A small multi-label image tagger, trained from scratch.
Training: soap at rate 0.002, 12900 steps, batches of 128.
Data: trained on simulated grey scan slices of phantoms with and without marks, 13.5 epochs.
Rows from block 2 of a small multi-label image tagger, named by matrix and row number. Rows with one number within an expert belong to one neuron, the router's apart. Each number is 200 + 40 x the weight over its row's rms, rounded and kept within 0 to 999. All counts start at 0.
Before each expert's rows are labels from the 100 images, of 14976, where the router gives the expert most weight on average: "strongest on" is what is common among them. Only what is clearly more common there than usual is listed. The data: simulated grey scan slices of phantoms with and without marks.
# router: router (model.blocks.2.mlp.router.weight, 32x80, trained with AdamW), inputs 0-79
# up: expert up (model.blocks.2.mlp.up, 32x32x80), inputs 0-79
# down: expert down (model.blocks.2.mlp.down, 32x80x32, transposed), outputs 0-79

# expert 25
strongest on: limb; low contrast
router.25,134,191,284,214,177,190,198,228,159,178,195,220,116,164,160,220,237,131,199,212,198,195,176,148,188,225,239,135,168,193,186,193,217,207,240,173,282,141,200,218,251,248,210,218,170,172,232,223,161,253,146,231,191,171,269,187,168,189,274,176,298,111,241,252,205,220,197,243,189,165,258,146,200,211,227,209,229,219,270,148
up.0,180,166,167,164,205,130,221,253,174,195,163,163,161,264,188,256,161,171,168,178,213,193,173,247,176,229,223,200,209,212,264,189,209,267,233,133,79,208,142,207,240,176,132,207,202,163,220,232,213,231,187,258,253,255,223,241,217,241,215,266,180,164,174,140,208,110,155,162,256,251,190,157,238,217,146,192,205,145,203,193
down.0,125,191,165,172,295,280,198,252,190,191,163,229,224,202,232,228,251,168,164,244,228,195,172,238,202,156,229,262,187,177,177,210,163,248,130,164,272,189,194,169,221,239,182,272,217,233,147,173,204,171,178,150,251,131,133,180,261,223,172,160,191,261,200,181,151,174,274,234,232,169,232,235,232,141,138,200,218,182,163,197
up.1,161,195,232,147,219,219,253,189,131,194,210,179,187,178,207,260,210,247,235,187,273,211,191,126,151,232,242,168,190,101,179,216,135,228,215,185,207,154,213,222,235,254,169,235,175,148,256,247,164,243,132,207,150,210,257,197,145,151,226,188,197,151,270,198,148,244,237,202,137,168,224,227,246,202,231,185,217,177,303,184
down.1,259,213,163,197,201,183,219,139,253,240,144,219,231,244,230,235,277,205,188,216,178,201,281,217,181,160,206,211,163,42,255,201,217,184,226,242,212,250,234,179,154,225,197,264,225,244,224,216,248,189,226,231,226,187,175,224,177,236,151,155,172,177,180,179,181,239,252,196,195,263,167,173,207,237,194,182,150,120,157,126
up.2,232,130,197,137,100,166,231,121,184,221,189,291,170,194,156,145,222,172,199,204,220,176,251,151,213,244,230,194,136,198,178,182,253,160,238,187,201,186,209,212,194,186,205,147,115,196,192,190,232,183,180,213,141,220,236,225,181,187,211,203,248,193,218,264,210,272,138,133,225,265,214,199,277,240,216,176,227,168,288,163
down.2,163,193,259,147,200,211,159,178,218,203,280,282,185,138,196,208,250,213,248,171,174,209,206,155,153,259,283,137,163,174,217,227,281,175,227,161,216,140,245,178,228,153,238,178,180,237,148,254,150,140,216,183,164,166,173,216,278,170,242,273,230,172,230,240,202,203,226,198,155,188,185,251,183,128,199,207,202,148,240,189
up.3,247,182,162,198,161,167,166,201,254,221,288,176,250,195,195,182,162,219,202,170,168,220,239,209,137,172,183,230,184,258,130,195,216,236,190,205,184,265,193,223,129,186,195,264,223,170,255,242,118,223,170,159,230,249,82,176,194,197,140,99,185,239,190,148,259,216,205,185,222,273,207,221,218,243,145,227,192,176,199,217
down.3,188,204,169,228,162,255,208,259,211,239,224,180,212,92,188,258,172,248,250,192,258,259,182,202,277,234,263,210,198,231,158,221,208,153,242,153,122,187,295,206,195,223,151,166,206,221,205,185,197,190,218,174,195,199,227,226,197,239,205,147,190,205,185,126,147,206,145,167,140,233,172,245,156,223,203,292,234,237,160,135
up.4,189,225,220,182,216,147,209,225,255,195,216,194,273,176,198,184,182,241,194,127,219,200,280,173,170,153,163,232,207,252,167,276,282,187,178,264,151,245,213,169,148,147,220,190,254,227,160,217,241,182,255,253,180,240,216,161,292,210,114,166,158,269,240,151,176,187,223,236,166,146,141,180,217,166,188,199,158,190,164,195
down.4,210,204,124,176,180,189,146,237,224,159,199,235,253,262,169,201,228,159,183,184,183,212,188,205,166,160,148,143,169,263,309,185,245,218,155,210,202,239,223,223,168,235,179,199,144,232,105,152,187,190,183,141,226,146,185,228,161,216,205,139,214,204,240,222,133,204,207,208,254,163,195,226,212,151,246,254,158,315,164,170
up.5,192,210,204,253,196,220,254,182,211,220,211,245,260,201,206,164,183,237,145,234,171,181,242,206,190,175,220,182,185,302,84,162,159,181,165,202,275,162,251,225,155,255,198,191,256,234,186,219,254,146,188,240,217,229,223,129,197,199,216,144,213,135,244,237,199,264,243,263,116,163,183,256,226,225,231,207,140,239,193,187
down.5,206,168,194,240,217,223,269,177,175,213,141,148,218,235,197,205,189,221,209,197,138,174,214,191,146,175,166,275,181,191,243,147,154,151,149,170,206,199,199,178,192,259,142,289,231,169,278,245,214,175,165,222,177,116,195,255,91,252,190,132,196,256,251,191,187,140,266,189,209,212,241,192,222,204,231,135,189,171,227,184
up.6,142,160,183,270,154,188,259,243,164,130,138,222,216,148,173,231,193,163,224,186,238,191,245,172,210,235,228,160,123,264,160,151,178,192,249,180,184,193,197,197,149,176,250,182,128,200,240,181,199,199,240,177,201,145,234,232,174,190,243,160,246,158,203,207,239,193,183,262,198,204,138,167,263,238,300,221,216,176,306,200
down.6,208,207,181,165,176,209,132,213,208,203,174,135,195,193,176,180,236,120,166,254,194,173,226,161,266,201,241,227,198,123,284,180,144,197,198,204,242,205,195,281,208,269,221,137,233,234,224,210,150,210,191,166,162,302,195,180,258,216,150,213,237,259,207,221,229,243,210,155,276,239,176,160,175,96,196,226,220,210,202,236
up.7,165,108,153,240,180,197,266,238,240,129,126,238,181,188,274,241,164,214,217,254,233,190,138,180,152,180,223,172,183,161,211,189,182,191,142,249,230,221,192,261,246,206,217,194,200,147,203,223,156,210,175,237,190,204,194,154,176,133,214,153,204,202,199,179,229,252,261,223,226,175,256,244,186,119,224,287,186,120,242,153
down.7,169,174,198,158,223,233,215,263,214,165,156,171,164,181,250,180,118,157,174,326,239,200,164,184,229,180,216,219,239,211,208,206,166,176,207,245,232,255,175,248,271,224,208,220,224,205,217,246,248,222,153,170,218,205,166,205,196,192,184,208,159,207,141,205,185,231,244,208,324,180,254,240,156,131,103,145,184,235,177,224
up.8,210,189,225,171,210,246,164,242,215,133,217,168,200,117,208,242,218,194,199,137,191,171,147,196,202,178,144,175,226,190,171,260,262,184,195,232,90,193,231,199,237,131,162,151,177,170,197,145,194,187,290,135,167,253,274,212,189,147,205,230,140,235,172,145,173,166,165,253,224,188,135,211,238,248,198,221,181,181,260,151
down.8,228,232,201,259,188,153,194,158,151,166,194,195,251,206,227,229,159,207,186,148,243,258,128,273,191,179,290,212,228,168,144,151,223,156,262,240,145,153,232,201,187,197,122,180,197,184,221,189,195,257,207,195,248,208,197,198,222,213,210,159,114,160,207,188,169,208,200,182,107,218,250,122,200,254,231,144,253,163,136,171
up.9,97,192,222,241,225,236,246,233,204,211,186,248,168,146,169,173,151,167,169,152,199,169,133,193,198,198,235,221,245,249,195,225,252,157,179,179,197,260,198,239,195,212,242,175,112,191,138,182,178,235,191,212,159,194,228,180,268,129,233,189,261,161,182,278,246,252,191,259,193,266,203,260,277,185,144,203,193,171,224,147
down.9,136,193,215,235,201,178,214,177,183,191,160,179,201,136,248,246,198,298,180,186,309,237,115,225,151,212,213,200,153,143,240,218,184,149,160,221,167,183,236,283,189,206,203,263,246,215,201,296,171,169,167,254,176,188,206,193,119,187,201,204,192,167,186,164,203,172,262,179,250,197,224,200,170,236,260,226,162,153,198,269

# expert 11
strongest on: low contrast; noisy; belly
router.11,205,213,189,155,109,210,237,187,189,201,208,287,99,198,210,164,254,229,246,264,150,193,213,197,229,248,220,185,252,191,161,188,162,263,236,231,176,128,236,221,215,156,191,206,281,238,181,141,174,237,138,220,176,139,246,186,226,209,264,245,206,135,231,230,198,165,177,228,155,196,217,196,145,201,281,171,252,230,175,180
up.0,211,158,211,164,259,191,194,194,246,183,181,180,188,184,246,254,206,234,249,153,215,142,141,173,117,150,214,241,210,150,148,203,202,202,125,221,210,196,269,252,201,197,205,149,167,214,217,207,274,257,183,184,175,285,211,152,191,129,198,232,155,191,157,177,205,278,218,220,160,192,309,218,203,160,239,247,186,221,264,142
down.0,184,171,197,234,225,223,171,180,211,157,109,134,215,187,143,232,172,166,197,238,217,175,150,188,209,99,284,134,213,239,261,153,151,268,184,241,199,247,202,230,222,226,246,193,254,292,231,218,200,170,179,215,189,262,136,221,186,224,238,261,115,177,231,180,168,234,248,155,208,177,214,179,213,176,200,143,155,202,202,229
up.1,186,169,166,280,208,232,217,238,204,98,129,221,191,238,261,194,212,163,229,213,199,232,138,200,167,181,250,186,168,181,201,216,217,166,201,262,151,208,195,187,254,241,179,167,162,206,243,162,229,234,149,282,260,228,198,215,180,228,226,268,193,154,172,115,243,176,124,271,187,218,205,149,234,135,160,195,202,154,218,130
down.1,199,173,247,203,233,213,192,259,163,223,236,162,167,118,129,178,187,146,152,218,208,144,146,231,241,136,264,248,172,186,269,195,214,248,210,207,235,176,188,267,218,204,259,186,278,249,143,154,219,208,157,211,242,279,132,226,205,247,212,194,257,183,213,213,249,189,197,187,269,243,123,178,207,146,184,218,196,241,186,241
up.2,217,267,215,246,281,139,137,160,256,268,251,135,261,210,153,215,223,190,177,148,226,174,299,192,172,192,194,200,205,169,245,222,178,225,192,147,217,210,141,182,175,185,233,175,156,177,272,147,164,226,188,184,190,225,160,220,166,210,209,278,238,241,168,219,128,186,278,166,192,233,176,231,275,188,215,262,174,188,216,218
down.2,159,235,186,222,217,167,134,211,182,180,211,139,112,205,193,186,157,145,148,299,201,133,187,229,255,174,266,212,168,170,167,237,207,214,166,257,194,184,234,161,140,211,221,222,246,242,242,198,208,152,213,212,212,191,214,158,283,225,207,210,246,184,195,180,202,176,177,245,289,224,238,211,165,98,155,214,238,256,199,277
up.3,144,234,215,204,184,139,237,243,218,177,207,186,252,195,206,235,199,132,200,212,276,169,202,216,158,226,181,244,215,169,141,212,148,321,221,208,203,165,166,227,191,246,127,248,185,191,236,246,272,147,227,198,149,267,205,204,164,180,251,218,220,178,182,171,228,255,241,137,206,159,264,240,223,277,203,257,173,130,192,224
down.3,147,171,151,186,229,165,246,223,196,242,200,183,260,227,149,189,170,216,214,242,170,151,151,234,209,209,183,231,272,172,103,213,167,189,93,242,241,186,238,237,205,187,151,207,234,200,294,142,255,232,118,169,234,229,208,222,137,211,182,201,188,210,160,126,200,217,201,177,259,232,258,203,216,182,144,159,213,225,191,129
up.4,222,186,167,198,247,230,197,251,233,152,185,173,215,237,222,241,193,176,190,241,180,79,204,277,166,172,201,205,228,160,171,282,167,158,181,201,187,233,245,230,265,217,202,187,188,180,211,171,186,184,177,135,163,309,144,259,192,191,140,278,135,260,211,144,228,234,202,219,231,282,208,201,179,223,196,221,181,141,152,199
down.4,177,241,253,217,265,213,210,221,212,185,177,205,204,169,196,248,203,204,276,164,159,231,146,210,162,199,176,166,127,231,210,158,197,202,189,203,213,149,168,202,172,134,190,293,179,240,226,198,184,210,136,270,219,175,242,195,172,173,197,199,203,99,169,204,145,129,232,208,179,136,271,252,213,230,231,126,267,136,271,164
up.5,242,190,220,177,150,262,249,182,277,192,234,194,183,173,215,177,206,272,194,220,201,198,152,163,157,210,189,188,223,194,118,205,212,167,144,209,181,180,246,208,178,196,275,203,212,224,172,260,153,143,145,148,195,151,174,100,205,133,171,245,184,162,207,163,126,240,217,155,162,209,197,227,213,145,212,263,163,263,134,279
down.5,264,197,202,240,217,174,213,155,240,226,216,197,245,188,160,178,223,227,250,234,228,229,160,254,204,229,189,240,191,219,192,172,261,148,253,190,168,174,229,194,228,261,160,208,275,157,193,162,161,246,104,217,154,209,188,239,198,208,184,284,193,166,173,146,169,142,278,194,128,217,303,163,220,273,183,254,221,187,237,153
up.6,158,192,175,193,244,248,193,174,248,246,128,208,186,141,223,163,178,118,205,224,200,201,203,120,251,140,237,155,97,171,252,140,192,149,175,229,233,251,211,218,151,212,190,271,270,182,255,216,201,218,193,137,194,242,135,217,234,197,141,173,236,242,173,206,244,204,229,182,178,155,221,208,140,188,201,225,203,117,192,245
down.6,146,166,203,188,152,236,146,262,229,155,205,174,172,160,248,257,191,143,173,207,191,194,133,200,160,164,180,260,144,253,180,283,309,168,144,247,230,196,208,249,193,179,179,173,164,208,156,188,193,216,256,237,260,245,226,156,200,94,229,198,226,155,251,229,261,208,181,252,200,198,178,247,240,203,179,224,178,192,246,192
up.7,140,104,77,216,201,258,238,184,291,213,212,199,172,127,246,199,169,156,197,249,133,250,171,151,298,209,155,222,190,150,205,218,224,151,135,229,256,247,218,205,233,224,202,218,197,222,179,205,220,194,156,175,198,186,211,163,200,127,149,193,161,210,203,280,175,230,218,228,204,208,225,227,175,170,185,218,197,152,179,166
down.7,219,170,187,182,139,172,152,265,199,132,165,225,141,214,150,221,179,163,172,227,227,195,177,261,202,205,246,237,126,191,194,218,208,199,211,289,156,216,243,297,181,227,177,196,260,208,194,267,169,216,204,262,194,280,182,205,222,162,230,114,214,151,242,221,237,199,142,160,205,192,184,239,84,179,169,208,196,213,168,242
up.8,220,320,195,173,199,107,235,199,306,199,146,194,215,147,193,214,227,240,176,216,226,249,191,166,314,226,120,170,166,151,228,188,173,182,218,201,227,241,179,193,212,224,203,211,242,195,182,127,192,258,119,200,192,174,216,207,207,214,115,149,168,249,193,186,213,267,210,162,222,185,197,210,133,181,192,196,198,211,164,163
down.8,127,180,165,206,183,229,133,254,203,189,326,229,133,249,247,189,197,200,223,176,137,211,160,146,188,202,162,227,234,255,129,284,222,233,175,205,200,207,188,140,188,235,181,152,152,237,185,188,267,189,191,164,141,265,211,169,264,165,147,174,238,222,198,165,229,222,137,234,174,219,147,174,234,208,159,196,230,234,166,186
up.9,153,217,178,256,252,239,194,222,252,159,173,164,156,179,243,139,174,173,268,240,119,207,143,196,254,242,201,288,168,169,166,187,147,189,187,200,261,225,223,206,234,230,250,156,196,191,242,107,259,161,204,175,196,200,200,193,185,189,130,173,182,220,140,227,197,261,242,206,178,198,188,172,97,234,177,141,211,179,160,254
down.9,157,230,205,198,136,197,195,249,261,210,204,179,131,275,198,190,119,147,207,166,238,177,175,217,171,163,195,243,164,220,136,288,167,160,237,171,211,158,187,296,130,183,244,191,242,209,251,231,81,191,225,242,254,225,210,173,196,204,183,189,210,160,205,253,168,222,144,226,171,233,196,227,175,170,170,202,248,199,135,235

# expert 14
strongest on: limb; low contrast
router.14,217,247,163,186,207,132,206,200,169,193,249,220,138,274,226,177,211,226,229,245,141,159,225,187,238,272,237,150,235,232,219,227,195,213,264,180,209,221,220,212,218,123,136,222,248,203,212,118,211,207,177,181,209,163,193,165,234,178,172,264,284,222,221,200,160,219,141,235,156,231,246,191,183,225,229,111,215,314,149,191
up.0,155,223,216,167,310,230,144,178,160,234,159,195,211,243,219,174,172,205,221,201,198,142,159,251,182,153,208,137,185,176,204,184,58,200,173,147,196,233,175,216,202,187,238,229,198,261,311,187,197,268,200,153,226,224,181,236,209,191,143,261,180,133,194,217,169,188,220,245,237,228,259,214,207,244,237,150,199,230,197,173
down.0,235,236,171,222,300,190,161,156,208,177,145,210,180,244,179,211,242,248,212,178,200,215,156,183,177,210,189,149,172,225,218,110,102,271,182,179,226,179,126,185,155,213,131,296,249,230,232,231,216,157,127,241,171,206,236,251,160,212,188,178,213,167,218,188,98,214,232,249,149,202,254,215,207,200,217,174,217,191,202,166
up.1,158,101,170,222,151,257,240,188,215,180,131,228,194,180,273,223,157,161,208,242,202,192,167,168,110,225,219,215,197,182,212,200,179,157,107,217,207,247,233,254,216,275,209,183,169,224,230,195,225,224,228,229,245,204,112,129,172,161,173,200,142,142,220,224,232,171,259,238,262,185,254,243,184,229,213,250,155,197,192,159
down.1,202,147,205,193,173,229,222,171,155,205,198,216,179,155,201,173,112,209,160,243,255,169,162,136,217,253,295,123,180,173,224,187,178,210,214,226,230,266,292,228,219,139,275,270,176,159,251,235,146,220,185,233,180,185,176,211,201,217,202,189,196,98,238,196,249,241,174,180,209,210,201,210,202,103,184,199,137,196,238,218
up.2,155,167,132,187,191,216,181,191,216,155,201,194,131,276,202,184,150,236,240,241,135,168,151,239,206,185,224,214,239,234,124,222,150,258,133,214,131,244,212,198,186,197,126,225,198,167,201,150,207,203,167,198,247,208,187,198,244,187,141,188,225,219,191,162,267,243,196,263,225,255,221,184,221,155,164,183,196,341,241,174
down.2,167,190,167,176,189,246,182,211,234,195,152,258,152,117,181,234,140,227,264,188,204,219,181,171,139,203,129,165,227,234,151,239,201,109,207,240,192,221,235,191,107,164,192,269,184,217,197,272,204,200,189,276,218,217,184,138,224,163,195,177,218,197,170,257,233,153,227,268,167,215,263,226,148,215,280,214,151,221,182,244
up.3,127,150,186,223,139,200,139,235,162,153,154,263,208,197,239,194,248,151,239,207,188,250,155,154,139,240,258,204,197,201,222,181,249,146,219,217,134,168,166,199,189,163,257,143,208,152,212,236,215,222,218,140,213,122,232,164,260,157,217,205,203,191,209,152,290,222,163,216,152,293,164,239,196,175,221,169,193,228,142,174
down.3,178,200,257,130,218,212,183,251,296,159,183,261,181,206,172,217,317,276,287,209,179,258,136,136,166,196,222,102,151,184,233,218,212,145,181,217,194,190,188,181,194,162,181,210,211,239,166,215,214,241,168,189,219,178,188,217,206,154,254,207,242,122,174,256,219,213,229,219,174,158,250,202,193,186,209,212,231,144,259,187
up.4,244,260,218,150,209,171,120,220,191,158,112,201,159,267,148,171,126,174,233,190,183,253,160,223,184,206,279,225,150,160,200,244,178,245,147,221,188,198,227,263,174,163,209,263,157,266,279,218,161,225,253,228,225,207,210,151,203,160,139,211,199,148,180,213,201,260,196,177,220,237,233,255,203,254,161,234,222,198,158,246
down.4,210,103,98,170,220,145,240,184,174,198,203,191,247,140,195,212,231,214,250,215,257,253,207,202,217,253,181,145,193,162,189,159,184,205,211,237,143,167,260,282,211,218,127,202,211,144,183,181,214,221,168,229,207,233,158,177,201,201,151,244,179,219,123,209,199,230,176,170,219,198,258,227,323,226,222,129,213,236,237,162
up.5,107,169,204,175,284,205,253,200,186,209,174,143,205,194,135,177,243,229,234,237,184,170,216,184,280,250,142,184,210,182,219,199,149,176,231,197,218,187,106,144,199,226,161,225,235,253,238,224,206,154,217,98,159,190,199,284,192,270,258,242,207,218,163,217,153,226,249,202,199,191,137,153,245,182,142,192,219,200,224,233
down.5,137,168,146,191,265,168,179,202,157,267,183,168,222,182,151,255,185,262,199,156,143,214,126,171,220,197,212,209,195,234,173,226,175,221,172,186,230,188,148,229,235,158,163,225,126,124,227,241,180,211,144,298,258,126,286,250,210,165,222,257,223,154,241,193,164,173,211,258,213,191,268,222,241,224,171,196,227,210,212,206
up.6,284,253,234,180,153,138,167,194,214,194,298,204,219,208,147,181,252,218,255,180,192,254,166,209,189,280,203,143,256,221,125,178,239,212,268,173,161,159,144,155,217,137,198,130,244,219,203,162,251,209,222,148,110,186,223,222,249,196,186,199,212,224,229,188,201,230,193,153,162,200,225,163,158,201,194,133,228,229,178,254
down.6,199,154,244,159,146,219,110,211,164,198,118,239,227,184,203,135,183,176,131,260,202,207,213,203,178,209,286,170,129,184,256,172,201,245,204,235,212,153,239,187,235,244,250,185,198,187,201,220,148,232,182,213,229,159,205,184,202,162,192,269,126,195,200,208,209,243,274,134,193,238,204,245,204,170,213,298,169,129,233,254
up.7,230,219,169,255,134,220,215,260,246,179,150,253,228,210,224,216,213,155,222,245,262,210,175,207,176,214,220,186,238,165,219,236,228,133,165,241,249,236,132,240,234,340,188,198,189,241,189,202,246,238,165,265,211,155,147,181,144,144,158,160,202,174,160,180,274,178,218,178,165,251,225,233,165,146,183,181,156,145,202,206
down.7,94,193,217,225,219,200,175,239,186,199,179,179,202,163,204,186,150,90,139,208,130,165,187,179,266,218,235,211,180,225,190,221,178,222,250,263,242,201,187,221,246,176,200,214,256,194,188,200,241,173,244,149,233,193,89,179,160,182,212,163,212,200,269,195,166,297,166,227,195,211,301,199,284,216,168,166,211,198,207,214
up.8,193,161,260,127,238,182,177,203,229,288,157,209,252,205,205,239,229,230,194,158,215,224,230,207,181,146,219,235,143,152,260,227,157,213,202,175,183,250,226,217,202,176,152,271,122,198,186,245,223,215,183,181,167,237,161,278,167,191,163,292,126,237,194,232,219,124,240,240,226,245,196,188,274,208,149,243,240,156,220,164
down.8,184,140,192,170,219,157,169,181,156,258,193,227,188,211,151,248,284,188,183,286,256,161,284,239,268,226,212,129,178,278,99,182,194,243,198,189,215,255,185,169,185,202,136,271,179,169,204,238,208,229,169,227,205,258,181,212,205,177,278,177,169,259,175,197,237,159,160,201,189,150,188,188,238,183,188,242,195,152,242,222
up.9,274,287,247,213,254,192,82,271,175,174,282,196,236,239,154,219,171,134,213,209,198,183,212,245,200,184,212,177,174,246,272,186,222,127,229,172,190,242,151,194,175,162,198,178,185,228,180,141,176,234,240,141,190,246,220,232,198,217,128,187,165,273,218,178,202,237,175,242,183,262,210,147,169,239,172,166,183,209,162,185
down.9,272,216,202,218,195,199,237,199,280,177,175,151,200,204,215,154,202,117,228,276,177,191,221,271,223,191,184,238,265,118,227,179,150,162,169,204,179,231,247,190,260,241,156,102,247,270,187,152,207,223,241,171,125,227,172,194,208,184,226,222,230,236,174,176,227,294,209,143,172,219,183,155,171,191,199,188,148,220,149,170

# expert 23
strongest on: low contrast; noisy; belly
router.23,233,200,194,183,191,220,260,160,160,180,222,261,109,189,235,234,251,233,220,254,153,194,207,167,233,282,215,151,248,164,135,189,230,228,255,214,136,143,241,222,232,158,208,154,227,147,186,199,205,174,172,211,194,176,236,156,182,168,240,217,256,189,208,194,172,157,118,229,128,215,251,174,148,211,282,150,284,224,212,163
up.0,254,171,215,204,250,281,138,193,239,318,201,164,242,162,218,237,180,116,125,214,259,240,228,173,211,199,197,204,160,223,259,185,149,267,223,193,248,230,164,152,170,229,185,151,228,272,229,168,214,219,181,122,221,178,164,171,196,227,132,201,214,197,152,176,260,201,206,157,226,268,212,153,179,215,152,211,184,165,213,221
down.0,141,170,169,257,179,228,185,240,167,276,178,145,170,260,244,104,206,147,158,223,194,160,192,172,229,167,142,217,203,227,109,269,143,187,159,169,256,163,210,161,178,256,292,180,225,236,168,147,213,174,247,208,197,145,163,190,229,213,209,213,212,186,167,205,222,195,200,187,225,232,138,227,151,153,218,216,216,213,251,287
up.1,187,197,186,279,199,201,254,161,184,254,276,155,219,213,161,208,159,226,164,170,211,171,204,144,216,218,162,167,249,168,213,209,208,146,196,167,194,259,226,191,173,195,225,143,187,150,167,159,183,143,181,128,148,230,153,170,264,164,163,183,230,131,255,237,286,199,267,234,202,276,178,230,193,193,213,291,179,150,248,257
down.1,215,253,192,215,169,212,243,89,278,208,168,200,224,233,236,187,224,234,227,164,176,206,225,271,171,194,206,178,225,151,180,182,238,145,144,205,170,253,257,254,209,272,187,167,219,158,198,180,299,195,107,200,225,231,250,166,127,224,220,190,218,273,202,174,190,275,235,179,187,211,206,195,189,248,249,211,156,209,165,131
up.2,176,136,166,183,178,184,211,221,224,133,183,203,212,251,237,311,112,199,212,257,143,176,173,208,174,159,222,257,218,224,152,161,165,211,158,244,220,206,236,266,202,250,202,231,228,176,262,178,197,253,179,250,239,159,231,194,129,155,123,176,151,215,219,197,216,157,248,210,206,167,245,273,192,289,206,222,172,182,148,204
down.2,191,186,209,242,168,238,202,202,247,274,208,178,237,240,219,207,135,182,154,297,244,146,182,193,162,125,267,191,155,182,225,202,156,220,228,265,225,259,214,174,206,251,256,261,219,279,255,190,223,115,228,170,225,237,212,231,200,224,211,155,230,170,209,174,198,201,300,179,229,233,225,224,185,177,209,154,189,241,118,162
up.3,155,231,220,138,240,277,223,169,204,246,227,196,191,148,201,192,208,235,246,177,211,251,210,105,197,209,201,197,154,109,227,245,187,225,194,194,278,261,204,213,196,168,156,220,151,219,154,214,176,175,104,209,155,211,277,193,159,114,205,247,223,213,199,226,156,289,191,193,167,141,228,243,169,191,246,179,201,150,251,179
down.3,245,151,126,224,271,242,258,143,260,228,157,219,297,154,256,260,236,234,261,156,179,204,226,211,194,164,237,203,216,136,260,171,194,185,178,218,178,256,132,151,176,237,146,162,193,242,185,205,220,200,165,150,163,159,153,235,188,197,197,189,204,213,234,218,235,190,295,201,192,191,209,163,191,242,212,249,158,114,218,202
up.4,242,209,173,221,186,218,180,193,252,179,170,211,156,208,274,126,126,161,191,232,223,190,190,225,232,147,247,167,120,192,218,227,205,160,144,231,221,227,236,251,206,186,246,151,178,258,222,216,185,202,234,188,204,282,178,137,192,144,178,205,222,125,202,159,235,290,215,232,263,219,260,228,186,73,217,215,199,185,189,246
down.4,227,226,174,208,183,272,198,197,209,212,198,228,265,219,167,246,168,242,217,159,80,215,168,244,191,142,222,118,142,242,187,167,182,147,238,160,161,194,163,291,154,175,274,194,232,217,238,239,182,223,214,266,213,184,204,282,142,193,186,105,205,202,208,228,171,172,211,213,132,238,213,211,168,225,207,148,172,159,176,182
up.5,206,164,205,183,212,240,233,183,228,184,220,178,223,200,247,191,232,199,192,193,173,171,230,183,263,167,160,275,232,143,248,189,241,199,174,225,186,238,218,120,234,264,230,160,182,242,111,180,303,193,191,188,166,268,119,171,168,177,159,158,176,311,106,186,257,153,209,199,221,239,261,167,196,211,183,193,209,243,190,176
down.5,219,178,185,187,176,216,205,202,298,238,231,189,163,152,185,247,174,197,227,160,171,198,179,233,134,219,198,150,165,230,170,154,214,259,240,194,233,200,237,305,235,117,149,200,133,248,211,244,185,239,224,227,265,177,255,156,220,156,204,170,186,205,277,175,220,264,165,231,110,157,152,152,181,214,247,172,192,142,185,185
up.6,236,180,199,212,222,199,132,243,217,231,159,135,204,223,179,255,205,131,191,215,171,180,159,248,185,213,218,246,163,194,286,149,143,236,204,205,219,188,139,172,206,208,199,191,248,335,190,194,161,173,275,207,224,256,225,177,216,233,129,196,169,197,217,107,156,220,234,175,183,216,178,225,239,193,149,162,229,138,146,270
down.6,185,249,180,172,215,220,144,263,237,267,185,194,244,228,254,145,193,240,204,151,258,98,100,217,200,179,145,199,254,190,200,208,191,116,175,167,197,284,209,180,187,178,190,200,221,214,210,192,170,243,225,196,252,170,165,257,213,176,125,265,212,215,193,151,212,210,182,157,157,226,161,197,256,166,168,196,146,198,276,141
up.7,175,183,193,200,193,231,178,194,205,139,147,117,267,175,146,208,216,214,205,164,185,211,220,137,151,162,198,193,183,212,201,222,247,119,168,186,114,303,210,187,223,220,189,193,158,214,173,233,257,265,298,119,129,179,235,216,229,207,204,243,166,168,139,155,266,259,234,185,195,170,147,189,218,204,152,219,205,168,215,167
down.7,113,173,197,246,166,220,255,243,197,142,243,183,194,182,219,195,117,210,211,128,200,242,211,266,169,184,167,180,268,204,153,132,140,154,215,204,138,193,159,169,180,178,194,169,162,165,164,217,200,223,232,237,238,233,204,220,104,221,228,209,108,107,139,198,205,232,216,187,227,194,232,255,182,219,119,182,156,204,215,221
up.8,176,242,191,176,200,254,204,226,236,142,120,167,304,269,183,255,171,213,197,123,268,219,221,206,261,172,212,243,155,256,183,197,172,194,180,171,198,245,218,128,190,183,179,220,227,182,234,192,234,256,208,215,217,181,212,179,205,234,259,190,226,148,173,202,248,232,233,210,261,138,136,178,172,118,131,242,123,211,229,176
down.8,213,210,151,181,191,223,121,257,250,268,252,257,256,210,171,192,163,127,206,170,214,179,193,187,117,201,181,147,180,234,230,199,205,198,150,231,165,208,222,287,185,143,194,149,253,197,251,207,159,151,218,166,240,179,209,179,225,178,171,191,108,168,187,216,230,187,179,227,152,271,161,180,196,270,160,115,262,146,193,210
up.9,226,112,194,197,169,212,229,179,159,201,213,165,216,174,198,293,185,211,197,196,193,162,226,168,204,246,233,278,188,214,187,168,214,285,188,186,219,153,249,205,227,202,173,199,118,151,144,236,279,164,164,203,232,190,289,249,135,192,215,213,176,179,216,231,204,185,203,134,204,159,195,206,282,179,190,236,189,119,292,269
down.9,240,194,224,143,208,175,236,187,250,233,137,177,225,177,157,155,228,127,214,260,228,206,202,168,201,215,235,167,174,144,258,66,112,145,200,227,241,206,219,171,215,235,243,172,200,251,177,229,193,196,207,182,194,279,187,230,190,207,248,220,185,164,275,226,153,255,196,134,277,230,204,144,207,172,219,189,172,129,215,192